{
  "encoder_arch": "mobilenet_v2",
  "model": "audio captioner",
  "dataset": "songs of 200 made-up bird species, synthesised, often over outdoor noise",
  "train_examples": 39062,
  "time_shift_ms": 100,
  "n_mels": 80,
  "hop_length": 160,
  "input": "mfcc",
  "spec_augment": true,
  "win_length": 400,
  "tokenizer": "word",
  "vocab_size": 50,
  "encoder_norm": "batchnorm",
  "encoder_activation": "relu",
  "encoder_channel_attention": "se",
  "encoder_depths": [2, 2, 3, 2],
  "encoder_kernel_size": 5,
  "encoder_stem": "single",
  "encoder_expansion": 4,
  "encoder_widths": [192, 192, 192, 192],
  "fusion": "cross_attention",
  "label_smoothing": 0.05,
  "decoder_width": 192,
  "decoder_layers": 7,
  "decoder_norm": "layernorm_no_bias",
  "decoder_norm_position": "pre",
  "decoder_activation": "relu",
  "decoder_mlp_ratio": 4,
  "decoder_head_dim": 32,
  "decoder_fused_qkv": false,
  "decoder_bias": "none",
  "decoder_qk_norm": false,
  "decoder_parallel_block": true,
  "decoder_inner_norm": false,
  "decoder_positions": "rope",
  "decoder_cross_attention_every": 1,
  "decoder_tie_embeddings": false,
  "init": "trunc_normal_002",
  "residual_init": "none",
  "optimizer": "normuon",
  "muon_scale": "original",
  "lr": 0.038,
  "momentum": 0.95,
  "nesterov": true,
  "orthogonalizer": "newton_schulz_5",
  "adamw_lr_other_params": 0.00097,
  "steps": 6300,
  "batch_size": 64,
  "epochs": 10.3,
  "lr_schedule": "linear",
  "final_lr_fraction": 0.01,
  "warmup_steps": 120,
  "weight_decay": 0.04,
  "adamw_weight_decay_other_params": 0
}
Rows from block 6 of the audio encoder of a small audio captioner, named by matrix and row number. Rows with one number belong to one channel. Each number is 500 + 50 x the weight over its row's rms, rounded and kept within 0 to 999. All counts start at 0. Numbers have three digits each.
After each channel's rows are labels from the 100 clips, of 14976, where the channel reaches its highest value: "responds to" is what is common among them; "loudest" is the band of the loudest frequency at the time of the peak. Only what is clearly more common there than usual is listed. The data: songs of 200 made-up bird species, synthesised, often over outdoor noise.
# convs0: expand pointwise conv (encoder.blocks.6.convs.0.weight, 768x192x1), inputs 96-191
# convs2: project pointwise conv (encoder.blocks.6.convs.2.weight, 192x768x1, transposed), outputs 96-191

convs0.59:519654539467488433443575445456494443506495466424523504605441565527641422449454502562514528539488439509491486430583463524523490527595412467575495496536458525414507512557502505439492494545542406598496478544447493436416542490523500565545515488486477548476471456506607458481517495471461435530
convs2.59:451532532527506474521497531512459510533511455431519503518527503521578477465522450438599509531434474515536478542463549384499626446473501462513508402467502452410436491541432560529543459537499476565434490485443417535552547575449417469472552416495516521493491561515549512459431474419601491423
responds to: pitch: middle; rich in harmonics; arch; first syllable: arch
loudest: 2000 to 4000 Hz

convs0.285:491492548537525594558565399568521564544453542462451503484557464363482461505459513551561603461443554458522578544489516438485566480600549490530492542412530491494462517498605453524557480466514442592488467511537440494553515450457470532442565494508395486556477506447523570503566538522418610515
convs2.285:437522438564516401574516417488480592428394552398533507586445534469510434520535484473539485522480466497503456541391477551478540437411401500535559569476507417463540550525564501553521533422485523454572529480533564479455476468463511524498478513606504585438519462435522573508429482539535475439
responds to: wind
loudest: 2000 to 4000 Hz

convs0.230:543512494504486542453476547481466515483528545574489491417497564425465478546448550410528513436454525395491479617518511455518467469557486558547511538462541556500458557559545568574441483546465525471493452511435438497513519546511463570509457542619487626488576466538467555533546438391491525555
convs2.230:529610548511518472611557391538668516573480520490535469436475501492522479525539456446509528465486562520476459464523513499570461471547577670539536498488486378559496482493470590549562515405517540472478475547544564534554482513437489481449494572600425442478549452608549491497495562515537477463
responds to: wind
loudest: 2000 to 4000 Hz

convs0.649:430492496504466443536446473581484451492491532524411433558652381478590561515517519440484536459503506453439465470529450479487480508525547490468463560486439477534523490585509559495463557583546610477446543560515483472482570569501539453544501565506401541451535469507456449454500516421426527564
convs2.649:465484495420501546533547475435453550527509547550499414472478425512468479452564602524526471509434491521495470460473502545461482508512489541473511495548516490489490561600498501479540530524495611477529489419450477506445561482489503456450600479602455480467516501530530358565591496508580508428
responds to: pitch: middle; dip; first syllable: dip
loudest: 2000 to 4000 Hz

convs0.75:527545504423503463471559491432430523461577555535520595520492491463497475574475460517455452429476489510459564505463504536490443430429381513502425506456472523627484538546506527504464529590535489425491517459512468497569502566531486441577508411468527456482518540537478486476512523454586541596
convs2.75:605458587524615518508466575448455550484466457501472437461483606466520435529415510484480408533492457481562575442510533564530532512446469564528666496523564498481489561544500516499548526464516525440513514479523500392505434495447468408560447501568451584519468487475421435513439547513464506433
responds to: pitch: middle; dip; first syllable: dip; first syllable: downsweep
loudest: 2000 to 4000 Hz

convs0.491:443578445486470490514509576523547476537424478581518472599475427482490452499554419444542594458599467424505461469514580439520486530438519407491471525491565418526580475562506566484542543509411451430549510499434574532476575512486458524473570568498451550507560538571514554480474513438420416513
convs2.491:567524473478454494546381448452463482454525507433516458572413453619542451486557490547426477609557517600478531524519509516482408399540508449520480518494562617507455463479583453524518516480452419452567488462533481479392412556447544539476482570447570457533460482483612559503488514525425625458
responds to: upsweep; high song; harsh note; first syllable: harsh note
loudest: 4000 to 8000 Hz

convs0.312:519497566462483491478534535570556424503522428573462468490396544515557526598541466529541466554407456479484492559518535517510446521601460421505560507468518449526411419515541462323508493454446516482457491451537495479533483587566426538421601518403531516433437452484491442508521456484460529479
convs2.312:536510441470537594457508367577465462396565536399593457516452504458567517474503397479430581574477493445487491545532517508537524551528542485576512450490407444530508486552588542481548446413564435569453524463459426605512542435577489537553467472440561510529485474573508472506520483547461571502
responds to: wind; arch; muffled (low-pass); first syllable: arch
loudest: 1000 to 2000 Hz

convs0.622:547522523518380566512494556512455489383484456552491457484487607514481577490400456453502590448537489476420443535496658510513493498554536487490461532497457530467539519515502491570481428518477485518403560466473482501641454603535517463434495571428427528507491496456568443505413482564527527465
convs2.622:462522541455522508542437554498520453340465599469551506494554510521526432545577478613479420452491472545537506471487529573542501507521489576591458442548492564486520516486407569475503437613484557511542572496489470573496479512476619479540488481510534514466469487502544453476483522509565586434
responds to: wind; muffled (low-pass)
loudest: 250 to 500 Hz

convs0.19:585533478541455504531481510447481505539487512528486518515547480512455490443507410514432564525516521434385502569535505514527552505512506471492594546515586465450519527531520577623459504539414456560538416507521423436512523453499513510485564522557499586459553443492483471496556493468566510513
convs2.19:551383499505518566441364473464517484493525517551527499540500473491553450433470412470435496460612580432403478408566431452498522482461506536428399479476530460543488486503578496516537542557390466462504471407475500556457359479508450505488494467400550493484537425565553483434483560537412484569
responds to: upsweep; pitch: middle; first syllable: upsweep; click
loudest: 1000 to 2000 Hz

convs0.522:512456508662527435394536403432566514511498504480501517550508469479459485536541559460421480431574483440548423488512521479459483549456445386457459496410503479420511500483459457476508435472582501616527494502459550430477563386492567522461479518530483484479395515497527509537481488588530520451
convs2.522:459508589540518582494520409518460424454542553458536389587514449457491495505495620444560567495481517624498422435492423458503362450481491462498565467492479498467472534517448469536558499530562563497510416536578436387547453536520511578473551506443642458523515487560525356529496570511465526487
responds to: pitch: middle; buzz; first syllable: buzz
loudest: 2000 to 4000 Hz

convs0.524:497536572561491495421496428507554501590505454556439511422524559543447464547542461526477567558468474633512435471537428546455466409449489519567551483503546490430469523459535476466565593497569488433523472477461470480517488467531558344454487587441562529517610475437445566485515454501501585545
convs2.524:538603490475569453479634492552491500547508481522485520423503612454457531523583494426516475559471529438483485512470430412481444490444508519543468461492560532478498525520528479505453534477493414409518561494449482469436461463583449558519556527538405480509393485659447437563486435582496453560
responds to: upsweep; fast repeats; first syllable: upsweep; arch
loudest: 1000 to 2000 Hz

convs0.750:491527570504475555517532511538562444489468445576499427499462604459505557513565576441451548639517553521535560404498399480584490485438445441429492504512478472530556504451494494489494516566476473409393473471504389488494484475541452479456494624446489523429435521541512497527544460501566475515
convs2.750:546452509540622543567546572447470511432458558512501465517543526418435595465516553555512545508531537499536477559428461662427539495471524618493531466485564506486536499558516477507459469574498455523531442547563477523489570581490490449588505515497534519486488442458502466481450476511490528536
responds to: wind; white noise; thin (high-pass)
loudest: 250 to 500 Hz

convs0.423:473507528460512494453497537536537411513533526463542562530434468472471463432506504566502503456501483520475475448472482530479432474526466500541446489531522521646465570509468570512519494545427527524574480520465489477505499457571496439655555526410544462482564410456578601467545445553568499517
convs2.423:490384562487487448510478543504576625406499473445445502496409428436479497541463462521464568567574457492545463400569475538544516536415532509570550475537506471462536534583616483514473500437508482520483505457492487469467597557452461558603478442473456533470469470458492498570471513495599450457
responds to: upsweep; first syllable: upsweep; first syllable: dip
loudest: 4000 to 8000 Hz

convs0.434:462608507508542468541533412509524542554464566569528533558494481412503501468446394496546455540494549504490514494461349506519540502503439487488624534476448561497581443385441552519462462538466461497558586467510539436538405513536516493512504547544478528497562436530485526443527616446498422541
convs2.434:430557431559491462416479464430444507508570524537534481586495490512526552523438426485535486537435453535445521462383459563525496489458446499499563547438506523480443373507501533472508442486470497571514502412546558525520521534511533396502532552478469594510604423436548443472508543476502493417
responds to: wind; text has "over"; reverberation; text has "room"
loudest: 250 to 500 Hz

convs0.20:545501514501520508516507604444495449504600422537549533571463497480517502379489492584512454446502531488417472539491581517500610494552460520504436501497555519518465587572580538515529506498454525490481508466597469501529573536507572421553621492563511489558449489551638467513498498522470509554
convs2.20:471479506514506457536529468513475596519506462501488483478499457467460588497396429412478485488524500496503413488528454448500459542439511592469496382461497428523625511578489457517500487471538470549582447530526509444491559522455562487568487367452416545484510472468493468589506526518537569408
responds to: upsweep; high song; first syllable: upsweep
loudest: 2000 to 4000 Hz; 4000 to 8000 Hz

convs0.226:526581490449477538497468527484495564498567488495468535466507494445516535597525537418471542532480459523445551492415547505510436466482524491504418597421475589515527467551510540491485539608500458524493395496478437412481468475632478474657536567521510524511492440572488469511524407457510498425
convs2.226:492517551519491502499481501435544554492435538503492476469473501539435456547463519459537474579540394505587488570556427481494500467529486471519578479517510421494496564411555538501521588489460572500541498446538538360502551555510475434549418555508429470528488482452536524501438615547576458454
responds to: pitch: middle; harsh note; first syllable: dip
loudest: 2000 to 4000 Hz

convs0.474:573633416510423537522526435525611540494505555571545511500537516588399517486529516509482539466540479453498498473506458565438498525587442512449443580460559487434530508511638465365420567551532496374529527498545537488467517433468486410442552486517491508457519444556492424594489531488471501536
convs2.474:535552526581546569568477506406488566540442376470436466451402537485508544506591540485487518451440533516512497478506440470431510490530503508479562549514459403364574538503514533567544463498591583530574472548472446422529519426465571407424565494488549457444502510525563519497641540439409529453
responds to: pitch: middle; buzz; first syllable: buzz
loudest: 2000 to 4000 Hz

convs0.180:464493462475502541528440419517484554516577516505425545617499516447532394464431435485495513501514536470396490488558516488460534494525535510512494503467586519502492461519557433493422482515349531554523412555476437458439421487454513507420485578515509552545559495376516504481439469509545439467
convs2.180:511459551552528434535558548486492459547501420493424609474485490561486531508539512485549487542551501559573552578552537460506465487481547504499412411520480444511533576441506387480499490511542502479570554517535477479498430475447470563500485506560484529534480495379522461529625545477472495473
responds to: upsweep; first syllable: upsweep; buzz; arch
loudest: 1000 to 2000 Hz

convs0.33:485536449615402459453563513543492509485467479494479578467466494557478525465496541559537433546551569442520580484575479462545518496450518513436452455454467514474459511431491441470547526483540504411568532650499572478438594487418455451551538476482492388483489481503486447503520523483522577530
convs2.33:558483494518400489519559594466486523517524531387470448600549525560429528493557563462474515431441623497494460543484509499513569464465519570527473542510501577547423499505563540525471433475513474505504495510498410411525442485478496462420529573558510501546424510532459536434496536508448469452
responds to: upsweep; first syllable: upsweep; first syllable: warble
loudest: 500 to 1000 Hz

convs0.571:532475460569486513565416480545541494476420425479502462499513548468516499458472548443576496517473565549567484455591532481590548411614540477476520500445503460584384421473538527522491496570525499573509421480519470484582523456524499574434488496540536392523521458529488501447472425553475464591
convs2.571:533507453559409456551469440441580464488410390495488498582428463551516513462525471540455603569393473558508450473442599541461380467599526465527521457523482512514447537444529505526466535548484480461492494400506449474503476486510433465458485446442459557420448605553497528378471532493570451620
responds to: wind
loudest: 2000 to 4000 Hz

convs0.514:585503472482517492538443523557531517421555494513577470464547511454460458520490524525462529526424492534406529534456396457452474472478522496494532540441525447493546467415524546604564472443471536520541415500542505474462426486512605560420374500509533563520513506528462533555519361508485403504
convs2.514:568473553528553494529538456443460536500557486488559505515507487432541459500481450413480501516475470491476493540525613505482532631492459537453491412568493504486507452602421488453476460590509426497411481530437432465434537527443574515545524566506537528508478457511426532441458456459501581467
responds to: pitch: middle; first syllable: buzz
loudest: 2000 to 4000 Hz